{"model": "multi-label audio tagger", "dataset": "telephone keypad tones over noise or synthetic speech", "train_examples": 39062, "noise_aug": 0.002, "n_mels": 40, "hop_length": 160, "input": "log_mel", "spec_augment": true, "win_length": 512, "arch": "transformer", "norm": "layernorm_no_bias", "norm_position": "post", "activation": "quick_gelu", "mlp_ratio": 6, "head_dim": 32, "fused_qkv": true, "bias": "none", "qk_norm": true, "parallel_block": false, "inner_norm": false, "moe": "expert_choice", "num_experts": 16, "moe_every": 2, "expert_mlp_ratio": 0.25, "experts_per_token": 1, "shared_expert": false, "subsampling": 2, "layers": 8, "width": 384, "positions": "learned", "pooling": "class_token", "num_labels": 26, "residual_init": "none", "optimizer": "adam_atan2", "lr": 0.001, "beta1": 0.9, "beta2": 0.98, "grad_clip": 0.5, "steps": 29600, "batch_size": 192, "epochs": 145.5, "lr_schedule": "wsd", "decay_fraction": 0.4, "final_lr_fraction": 0.1, "warmup_steps": 880, "weight_decay": 0.1}
Rows from block 2 of a small multi-label audio tagger, named by matrix and row number. Rows with one number belong to one neuron. Each number is 128 + 32 x the weight over its row's rms, rounded and kept within 0 to 255. All counts start at 0. Numbers have three digits each.
After each neuron's rows are labels from the 100 clips, of 14976, where the neuron reaches its highest value: "peak on" is the class under the peak. Only what is clearly more common there than usual is listed. The data: telephone keypad tones over noise or synthetic speech.
# fc1: MLP up (model.blocks.2.mlp.fc1.weight, 2304x384), inputs 308-383
# fc2: MLP down (model.blocks.2.mlp.fc2.weight, 384x2304, transposed), outputs 308-383

fc1.437:141132139084136171122111151107141142092198181091105113134156170154111142073119111081196093120157163104101091124156146149104118089129149160158072127076140065123132085142175138055156132133162072120116142205163088121148105080113103
fc2.437:128177118176163102114105139143080124124068121058166162159165131151130146176143159104166115171082177138146151047163159096175160063118139094149085194148108088123154088086200170131046228116080120159092087157105124074133141142094166
peak on: key "7"

fc1.130:162160117123098168159149104142092143161108117126129100149134138082123084109118119088063110108107154137118161166073131161121143173147181079171162146068115130128116099102175173153123118157131119111145110124130119115115187133114097
fc2.130:109116117133132147152114135117158126099148130124106156139122140157148129111111130126143139121153034128104186154159145072133101136143116118160121139136065062134145073107214141107112128148160142134133107106094111115140129104136115
peak on: key "D"

fc1.78:177139131118178171088110169113188153081162130160136122201134175111101127145089091111119102138132131129140096153113146110086132145122132131141172092082167123073156142095158181111109136199154120126164097118118154093135164130147106
fc2.78:130181096182099091133149165160101105133102120074123193172189102110206166164143155117112122168094097088142094112161092173130157085117116100112123168149146089153161099143181186139105170158055111139093108136104109083140127107129112
peak on: key "C"

fc1.575:156100149084111116112095118112044174137085127171100096076120118122077112155113064187084095131132118109105104148087122110166114151089156179132180094092148140186133155117145156083162166088196133147135131160152134079122128091147138
fc2.575:131118110120105179133124124121141109128118132168101076089118110133136137135118085101085156145089155108092123108116116154140165135090075128107111098120169156154126135129155115116068232068117118095119107091076131176129125122118101
peak on: key "2"

fc1.218:098094136150073105087158143147176174072100161179110127113172160117135177117126116117091166097118145156139128148106106138155109140142147096136196072124214142116125101150173120123111150095212102126138124168130079131202136135063131
fc2.218:136148144104155088141146136122112086158112186112087127115106134134105163143144125099120147113144139112098164192114121126141112150155081145142169117152131154170120167157126173135080137155170109108155185096078147157180000148192136
peak on: key "4"; key "1"

fc1.454:155113116094084098122151100133124142171150158123106150099179102079112154123088108178125135127200179179156158153045151113076075171098189137163050113033125099130150179119169127183144143131171106140120108123096123171129125150126139
fc2.454:148107179100123090157117149104163152132090105132096132157138101179078131156107163141130113105087153163156149158127109147134186116157189114125092142196101146134129092138069177167155163162104095125106136130184121004136119160139145
peak on: key "#"; key "9"

fc1.525:136137120102178127095151073101108127154102142109101150095149086106102111101152157093127126119120080185144108050133158115130132110175162082104081123137137097118097128100166154124133134151163135147111073123115120246140127173078129
fc2.525:114122119150148112060143125111138072120150152070061153139097153121104123123141147140109113128129098118163077120111152072051143155128154119138082147126112099127110098102209146132122065166145148138148152148081128175129133141129126
peak on: key "9"

fc1.491:112097127164079152145141144165043165148104161119072137136098077123083169087134108146133169116162123142140126113150147101108144136091160164163154086087133113117174158130155149126096122118088166108142138117122170105170136132114165
fc2.491:145120119121145179105110127121067109106132106147108139084107138173093127109118112127130132121074110133075109124100123082151105126118200160064180154100064091094228075154126120175093116123097134106120142087153146095057134107151122
peak on: key "3"

fc1.81:086149093111084157124134141127144206147179164156074132163167108102140118147120098115117083131110124180112058062108129166047155162151139093114066113061144120088102116090159078081111123086097120121088104103156095136130090148126156
fc2.81:160111185125160141105165152149104155128096163129103191141178201144136114141102100137165123124165118145159081053185200172127157100138163170127076188146118115150165149115097143066049158144166093101156122169118104140144111140153150
peak on: key "7"

fc1.645:094081161091148117133115150122120145143133123121132129133122058161099103153153142095145104109112162094129109125138097049106104146117124177175154068148131152193137202125172102105176110143142147082094162114099125091168122154124190
fc2.645:108111182069133139193101109118118177117128159148135111150142149088106202103101163150111115120175123111167133093103162144119182133124179153163092123130124131125174173117132120145125127134194068211124120098089168123107117117132152
peak on: key "*"

fc1.670:106124126117116098071158126111059179139133106107046127108185129077098146079162139153146119126135099217142153039158111119120090107106105116108129064077124125067115140160160166112150132121117156086144053150109158160176107111082152
fc2.670:121138152134128137073169094105113148146124135067094166140147113181094145149153139100114096136143128128132111112112129122115101102160129131118096147127128188140117126124082128144121146192079117105114145125079151150149168174112099
peak on: key "2"

fc1.453:023139107134128171135129118116098160161168139118119113153158140169086175067089111120142085095173156070155116073139128146062135207114163157162141147128138105139164106154180119089145086100114214119102139092178145107170091123119182
fc2.453:160107116204179134128136162163117121138071113084162151145147151131142194112178140172212182138125146195140094111197179094161107173156167141164131146128143114157128148142177121138124174127112185152150208164077168096140118187094198
peak on: key "C"; key "9"

fc1.30:098124131105134148119136130133093154105138173135115119104110149124160097113125154147122140119196098113137142020173133139026214136122129141104136112142138133119119196073145114145138086133120131141120097096149158083168075137076147
fc2.30:128099161146145132111169101139162112096131135114153191136128170173080155145147156182191140143069078169135122126134147129137084152123151157093119132120078129147140131142087113165160131193109193130164161155143158127124141141128152
peak on: key "7"

fc1.367:093104128134110063120098115162142116149177108057120133118139069170150093078160165105133060147152108180179186070143117098163132141173088104190082142120127110124182132099189160140115153165196096116044117146096179109205133169047110
fc2.367:088127164155127110113112091070154121104126142141113118094175079164156172107120156130110143111093073162040151136117138103133138158160160096183087170080147084084084118122202074183160176153169180151101146105093141113050157176109141
peak on: key "8"

fc1.231:160152119094147101119093122146121131144148136086076154128109138144176092113126133110117104136115092137108178135126140032147144130097162090098062123141162122092119093111133097145081198159120096087162093153220123093145110073151139
fc2.231:119048161111144134147109108121131110121096098127177129106096091112078138094130119099096182108151016101106115164092107180117169120118167109100060108148089091131129129093204117141176128129197134132126147108163139133077114167119106
peak on: key "0"

fc1.23:137129109085136128158153109120046122126117099185147162146101091159133069141172111100152094134116120157170163083151152123177156138116074088097078077138075065152172123113149109119131145099138138114110136157071137150150147156055154
fc2.23:102131125128104148101089107110092101084110116129149108093108124095124091117072078090106092105126100090095129087099104100141164124079054133158097148153108125104109160115173116094065114097131124130098118094209095172108087089103113
peak on: key "6"

fc1.361:138080137102086149127060134045133169144138141093114149103171109129152080120187083132109100178163139169097120165118120086139138113071161143145102111109118123130123097143176162082116139168124177112092183171169066139159141091146123
fc2.361:129119147095115138167119130119118112111127134155166099073088112151095110105103093119091175087131031106065153162092086112125138126083119137142166099192172186106100156131161066155086124113136091113113128122086151164036145156097152
peak on: key "*"

fc1.284:146127096152170082126137105108150127135167095108165140136122129115144089094063151119088104092137113163155163098164152168135122143131137099120145116195098109122178172122153130146126139160205120142121102121016158088183127186102115
fc2.284:128107108146130162121145135135107100120161177099150160151204133131141093149119136131128092129172090127136118137128121098107101149120126136151182129130104120164114135141155154126173087149104177079135178124136133167144089134145138
peak on: key "8"

fc1.719:115184201182134120151140117051126148078063125144119092140175116130085101119132115168171136129093151157105160118090153108169151126130133114114143138153180125143070183090150175111105143150149145133141134082082099171139100110149133
fc2.719:144121116163155127125119146123168075121145127135074188118143102148083140117159086060139112082113063111129129151167092131141135099108124093124118143147107068147130097082156155066081169121189147124160148113134089122139111122151148
peak on: key "B"

fc1.420:118165204118181163123111172098131150066135109109111164080110113072085209105110102119078119126163112137106119141104145153107097139139133137132163102100103187119123136118173218140101065120152127149092130144156109102117158153122162
fc2.420:092106150129145155081090106095095123113082145158132090126166116138169172087130119122110107119099150102122103169128107132102070138093154117078120130139084076160078121118166121084167172063126174149153108089185127100148135135122082
peak on: key "1"

fc1.637:216145105157126115143082163118121117095173158074142156119157215118126142183109165144120134143098118139120230131128159112144176115114154069133134116145157140107179135134168134093127177088126055096152082123123157111127094089102065
fc2.637:106059109126134115135116123108140121087098091171160071081165110097108208079100094130100187093079129109105095146138118115180116121101182110111102102151140138104082135087144074097120139056121144148120150118070139122122148140098125
peak on: key "*"

fc1.567:085147139077109138139052148102114110154077052145133076127134152091075138189152083187103146087136182113071152075138126124143137131125114131086100129075138140122153102100164080069151126096154167127152104061105142132176101155139106
fc2.567:081170124147123134138121105102214125107151148116116156070163094127115159087109109139117154126111038129088132128114125128143127145089121095095088114077129106083101164143140090138129128139091127159120099128089103140070127097077147
peak on: key "2"

fc1.157:130097132101149156064124135149136154099141101141082123119149132083081139113150129139070131128207127188121125119076126126135098142179124153151171139108184106072076164120139170087173086161194145129105112104123103143141101107099119
fc2.157:078051131142143147128075110071135095076129150133158087127133148044097171072086111106114090075161122089112080152140132121081065138125136114121114094138103059143133122063155114048159081065189145159133180077186109118105107143162135
peak on: key "1"

fc1.314:123169100100161151120130162103148115120151131156174130144143130148153167099125139169126111075143130133147121107132151110095066164195149131077123127188139127139139155114165092126118101187133088132072160078148167130200123131132164
fc2.314:145163109182142104092130098123123103132080160136144088073163066161179147108146086099153123128044165159094137147172144129122125115098147031132152165127114123120099098140105052162120128067065157137155101161140148101115161160069113
peak on: key "7"; key "8"

fc1.688:092132129125118133127116130123141167108102159087084186113165116115208122118162138141138076143142126142111100118153148119108092130143165147117091156098155101106113138121152163153152059149128124077127126131184082127170089147112128
fc2.688:124186066126121152111117105108160115152183142119077147111153118087133136129184094080088091143125131081118166070105094146045137086087073094131052149073134115117124096096076135077098129101113093100116097120150050064157105096069116
peak on: key "D"

fc1.149:109104094155114141085125136107177109123119100161135076125145087130163157156108138096110133134123109104129139078218136097107090194149149134148122140173105111156152169138143155123117110178086191056064123140141165112176097131132161
fc2.149:101095203079099083160101095097138133094129099142117101107083129138096120121117119113081139105164048128076164164072067139108142082097137131078073099132112165126095158101186113124108143120129069113104107090134128121080100137184106
peak on: key "D"

fc1.738:075110131088186131149111141161128158070176138136116145135141094141163121080120168104144104117118102143158149153101108085149148086123121054160128151160192092165159157191159172126183165147149092087058106113084157089114118132147097
fc2.738:114088125108064142109122096073096198144074078117231088153134059123115069155064128112111150093080155128118124182126066177157127069171104085161177110167178150105091157148109156123115122113099102117093122104116125122118124079215067
peak on: key "0"

fc1.210:107102131123106143150098122115145172139154138072124104123147158144101129092160108118115091125104151105127128115132083145175170142169131154192117103079117135078128103159175102071141111142123168106137131127136106091172116123096125
fc2.210:099084165124134109114066106103187104075121100178135083066113133163132126084069101138098140071100075146087132166105134086140122147073162120159146118223138143104106162121163076141087106081118141147101139089070150124064135127150136
peak on: key "*"

fc1.392:144105134133122157086110153096162148089155152177114119135119139125112195116138141140152161130097114139120128202120108154124084140132130143137168071127233106159129146125165135147117145142202094106146112161125140171208155095056124
fc2.392:119118147114137137113129095149122085137121151153078105133107132169068196162121130117129191123110141131146188159127136130156150093173076120130177146168130170150099129159030158135078158116129110148124142110104183180209060158131066
peak on: key "1"

fc1.294:135098162118154146088149109104116124090100112135114005141117120097081085137096099066078122137144169132162187078142115096109120092119118120146078192108172104111145132133207119122139102149147126163119068086094076118192148090075102
fc2.294:155120129146122096113153138141174150185141114133101157113103108138149125149125138124125128143145052145117169172119135074137131137150154108171115109116123131125057125129156138169134186192120097137106098128171121065099154187082124
peak on: key "#"; key "D"

fc1.206:121150171138133119069112142098147084100134065127144124139160126126104168141143112145124101160153077195136106182043145160167113136092135097125174151125211128093129141128164117095089103140099065132117106105123130100105137094119069
fc2.206:108171153121123112156130133126085140135122148109115158124084143166178064118124125092105147129125057096127147116104123094129131143110102128116161146090092100099113123111194126141072102166122087084138071131121106118129156119126137
peak on: key "9"; key "3"

fc1.280:136154124128133107164150143156156130154108131131162129090116144170209141154168111095085075105139130086172163171068137095128111117134126104112093092052115104109126113109150140156114065140109061138157144091156121107163184120086118
fc2.280:128102138123090126156099151110119123095069156127170181165145160133123190120136138139123107136150075124150081133138119097147115111129078131062165109110149140121136110110052160089135124144094109144101133106142115126097142108154116
peak on: key "5"

fc1.362:175120110152146120140157087147106129145084116140107165122109084117119094143118126099113130204123103153141113065174155115112130154103130110161059140144120076138096078131163134131134147153110119174146123173130177237131147138125155
fc2.362:161117157114150135109157158160097107122108128075065157164117121135111135145110130145173146112149095168152108141137161060122098089157151120137118154145122100131142080105146165169148093150112115193133135144083170165142137147142140
peak on: key "9"

fc1.424:171122136117167155088120135162132202139113122138093109160134141056131143111133128122182099141201124138145049135095097115103105160143134186126142160122158102127107209158164179156128083101105132126113141118196076093137120153122179
fc2.424:163112145138184113124081173145155135066132110094105173188136174095106170052107125138157131143133153181158093122158097138101076146109137190112123120105170109183164150089061207075157143070122143122172132105139124156096148169150169
peak on: key "A"

fc1.374:134181110099103122119148146142118101148152136137067140136139104153095221090135146120160097127152095152124085072117118116056126081097119115146069149108119116176136239149170091088139087102115164119118141123081094238135077123175127
fc2.374:127116134133132133094151131134190124147165131131069159117098125152108070114126102115139132085133066124113114160135117078078140149132141163157194110175117132131113152093239120096086095163078139190166160124143129109140073125129120
peak on: key "C"

fc1.667:153108116106105186125141099118135175165116069166120111138175129083144159118031112132145125105092149118120118123117140114154117133128183148151162090080117139070131183109167089114096071139119118065149124132152160120156158110084147
fc2.667:107090220094131031119133154113134117139122106133164117146113157090114145152098148094139143073161170122150148130124170166117139132150135114216075117142150134112151156058140123100148135143128136151122165154094113132137098135178140
peak on: key "5"; key "2"

fc1.293:126142117134102113098150112136133098152149138085151164125112111091156175115110106118127089112148115169131182110163137107092100106126104119141106161160113055110095167119164184121121085175100110134074125116047154143184124203081117
fc2.293:184128113144151117082044170174129130094122124118123127187145131116136165120125093146155155155111138175198118091191150135127104101090146102156128127126131106173119105098072205073124131073139127109140118159140127111121144128122141
peak on: key "8"; key "7"

fc1.36:084101121178092098130166089148088152099050123111142145138106117152131158162089142126094095135103120162158158137087169131172164133134114117157123123131188094121108133067165088135117134107171106109058138093147089106203120151122104
fc2.36:098060131085088093110104130092123157105123149134176126113123140125148148097080150173131146107100095153106135125103132122171104105105133092176106109032124164089151104117144089133135167117151094091093090157157099127081137079156140
peak on: key "9"

fc1.136:163096121170126063091131145090113110128184149176128116166115149114072137159075071155087161125108085123124129135155169139116125110098121088193138096126200109152113180164173126133155142103151103133152087139161106166234104134080116
fc2.136:106101165148098169099104129131178099123156142165156151131076081058103118084152111125105142141119147136135133098138124072106134122119097087134072161134167046101170150130107086108173154095116143147109127105142114098066161102136109
peak on: key "9"

fc1.121:153157114127148119149133121120151148143131087044157113144175113181165110120153137140120112124140157186146151128111144168168135139139126101092111100140164175153121206124165128154113099123162077178114130135072138217168114144107158
fc2.121:155131131085099118187110111119144111118106120142129136136127095153164076130153116109108120123116095109132154150103091126131146103111061121142130103157071171110141066131186150149119090155172068097090118111076137160102143122202088
peak on: key "0"

fc1.209:146083150072177127140094131116151183089159100133136121100194159107155200122168077151160132122138133090122158085135117111104092138144133129102121115138198159120126104101182138137143168057185128092147076130093151141143116104112066
fc2.209:155146101134088122071138136161152085192144140170141191131121131159163169183164134114122136132084079149159159122136117089098107111158106064114119083147136125138131122133130171116078186175092147170099108147101094131117076081178105
peak on: key "A"

fc1.556:080147104111144158114110104118120138163147195076119154099182127067172203140092118163131152117157123136151165120089097142167090181106123123082183088079160047111107141101162097121111120110129135100141050054134152086136111125126149
fc2.556:099097200073112148171066101092124117088148142103161123147116111090108035117089099097078120127141083101103156121097095135141113076072169132100137140140113119126096148104165178085119137089090087113109082088153100120085112087164105
peak on: key "7"

fc1.402:142123116126128139157117130128115189170119149106135114133074098178115152152064120127083129129108111113146179142149056144157163156145202155228097071081125161216144105149154152113125111125110098097110121129103119095139164137120075
fc2.402:111115089128078142129127127144113122100101111145112161117156112128159111133098157121105174181095059088121158096114141138143131143103166067154123132105109135107066107165137139162127148181084101163098104112119103114096090075093113
peak on: key "9"; key "3"

fc1.240:148130120128207094145096088075114116140119084157106116127135132067138111160087115128143117112144117167145127064148201101089087156121106089079086132138109062082127167143173100098150112167131195149113053085080174068162142102081139
fc2.240:116138106136083117049122106124134148147133137137090152094135113122095183104097116083086123078125099087094110163093066153121116115112162090147114140040141148091077179104186143119112155110168088115127118086174086099119107100097103
peak on: key "D"

fc1.316:123117168104161122036114157184088110110119118078119082126112177064111164141117154088094065137176097124119144126143107085087082082112096166101150118144114165063055130142162163140154128102135124132091093100130071107141126197149163
fc2.316:142146136118186144108116163131131068114152153161078116175099151141141153085140121098177091094103162165174109145157087114105124148137156129173084114160103125195158062086200200076106149077162144108182156097097125111198039144164139
peak on: key "3"

fc1.401:152137126131122160141095131156115129101158148068117119172157127127162131124135149150147104117173161176132105121140142154105077072152109148066143116177121107092131201106158084115169101090138097184146140136124114240161125077099159
fc2.401:114184124117105154147127125131105103122109133113125183140151118162156148153140141129124128123141117130154107149134130185088119141127049127112209101108141133068133029123159120154130045160162119153086130149133121222091105128142114
peak on: key "0"

fc1.151:148071080118131112119146052120124128156071132051098127159147133123130084113135139117120105142144178190091135096171077068123123203116104138157124129085108058116125132118174124102193086176137188110119139151123124119180126142105146
fc2.151:195125121154195119079162192193120137174104137134073175180150133147121150151123163131199119152140131171137116147164132081135094139190168095179117133117132087196156092127093197110130159111155121161131135159157154121159104155140196
peak on: key "#"

fc1.656:122129078173156127180144108109182140146095095131144124140103082158161075180139159136158118165162159187111101109163170142143196146130128131113110140141129102148125177117143130116121103095202135151088137151150153229181168134099201
fc2.656:136137083152111192120159138143057092169096126130215173143115117138125078164171140135138157151153109144156151136142166144175139139142083123169255135084138145118125107153198157163145090176106177095123156132071140147133117139097099
peak on: key "1"; key "4"

fc1.356:110134118137157148134145136086103129108133153118133144129189127109172194091074121138121177073117140130160180078136088136114096136102129100130093147162097123081146126076163148139082126151176102092106088092155108138172124107069145
fc2.356:123136171116112098127137117123135110160134133112104174135154142110107129106116138094137114140074107131159123083103119109154115172137145155134135156196110105105111131114130154132146091190080135119154121133115086153089131103113156
peak on: key "*"

fc1.622:118123136121127063098142118156057123115109138019131118132131128150162161157092153121129159161183114087143199087152114112134079133113063145109118129123073154136152128100140109162165131136155117120085116127052124118156104109103113
fc2.622:124105158085111147171089113112124145117117130106086080118128097130107095153115106089087099104186118121053144162098058162137117079094153131068110090152102176144124169151186117145128121063118089137103115099165139145115067136158118
peak on: key "6"

fc1.11:142106142115127148145149127115060141120170155034137132087160154138173127122121116122137083115143100132171178090127159094130075142121112142155080095142119133108183138123151186132141105132138098178113129111062098249150162149089146
fc2.11:162163102134140129110123161145175089153182151188092153165182109147172142147144139123129116151113115149131179129103105069141116094131124105094094103101122080145181050143122166145134152134159095130123130141162151171146109138132131
peak on: key "*"

fc1.511:132135106126171078127069098123170105094153122124160143089110113108138165131131109095153149130193127214114135173071124099086078080123097107098172173130126093078112111101154158098121148093184063098147118062097125120129071182180102
fc2.511:127050132132126101121081136084162139075140102149140180139138127092074103082115069121119162120182088114107116134125094145133139135084102154126119111135131119128131158085076152076158129099124101129103184085160086127076117140142154
peak on: key "7"; key "8"

fc1.743:139091173117136198083169098036097116108139173163111160152092090126099121099149129109088121165158166184096112126137105145118084105143169173133161099126110123117123156113155142091149140166103153061163121137144131070134136110144160
fc2.743:151129158142129111110122158135115135084117050153112140168121164151137093146114136143141102168125155140123139092145136130117149154126138173175146200190114105166112071147164182100106106099119113133126137125136132149147167128181126
peak on: key "*"

fc1.481:123103129103154156156110130143126145109141168082101223130127078176163104138161105124191089187120133144138166137144153119076128072170159124086079145140162162154109158103173182085128149136129064102063162186129134154155070206074120
fc2.481:153180109111138152113132131136082137118109144093146120101102132105161197140140069104112196144167118071064147137134136151079083139095118152060152154164109131141117114123085174101126147089105138159120120090187111131101114134141091
peak on: key "1"

fc1.382:196141124150109120097133165153110153084142134072141148115146157133141120146135109191143146148149091140141153160136141133079138120115171115099117115125090101094148144200161149091096177171105030085136078193094140087123151101104081
fc2.382:154084120163192141122170149147070122124050101116171146145201142120110152138105145148184125145125115161134091160165155135143127135167086133152113104183184136150121111166151174161119149157163153118145173147059160103091138184131191
peak on: key "#"

fc1.509:150124096126151122123077089085104146080154127156108155124123124088157097130072100167124074178101114206108180148070137083080069131137122079201113071173158097088104147164176129193115155135116095049126071111109160142210147137108095
fc2.509:164156101192199189158141148147081124176078130131133145140171091098152182095095105085127133144132089185099117174153188113109154184141150096173160157116095108160082126116076157147151144103099169159194175141135155159160122200091161
peak on: key "#"

fc1.100:086131118102072142151051083072123116184086109151138087134140076101114127106093108076134170141153184134088134092092144132134114133141182140138180154165139127125148138215170111119174090099120168154100110028110142076139109161166226
fc2.100:108112138169121133124129128131111080095145141113069141130107136100185179098140095113137121105112135122120103137172117114134094186120141159169142118168102064148128105116115111073147149091175193129162159113094110131132102105156125
peak on: key "5"; key "4"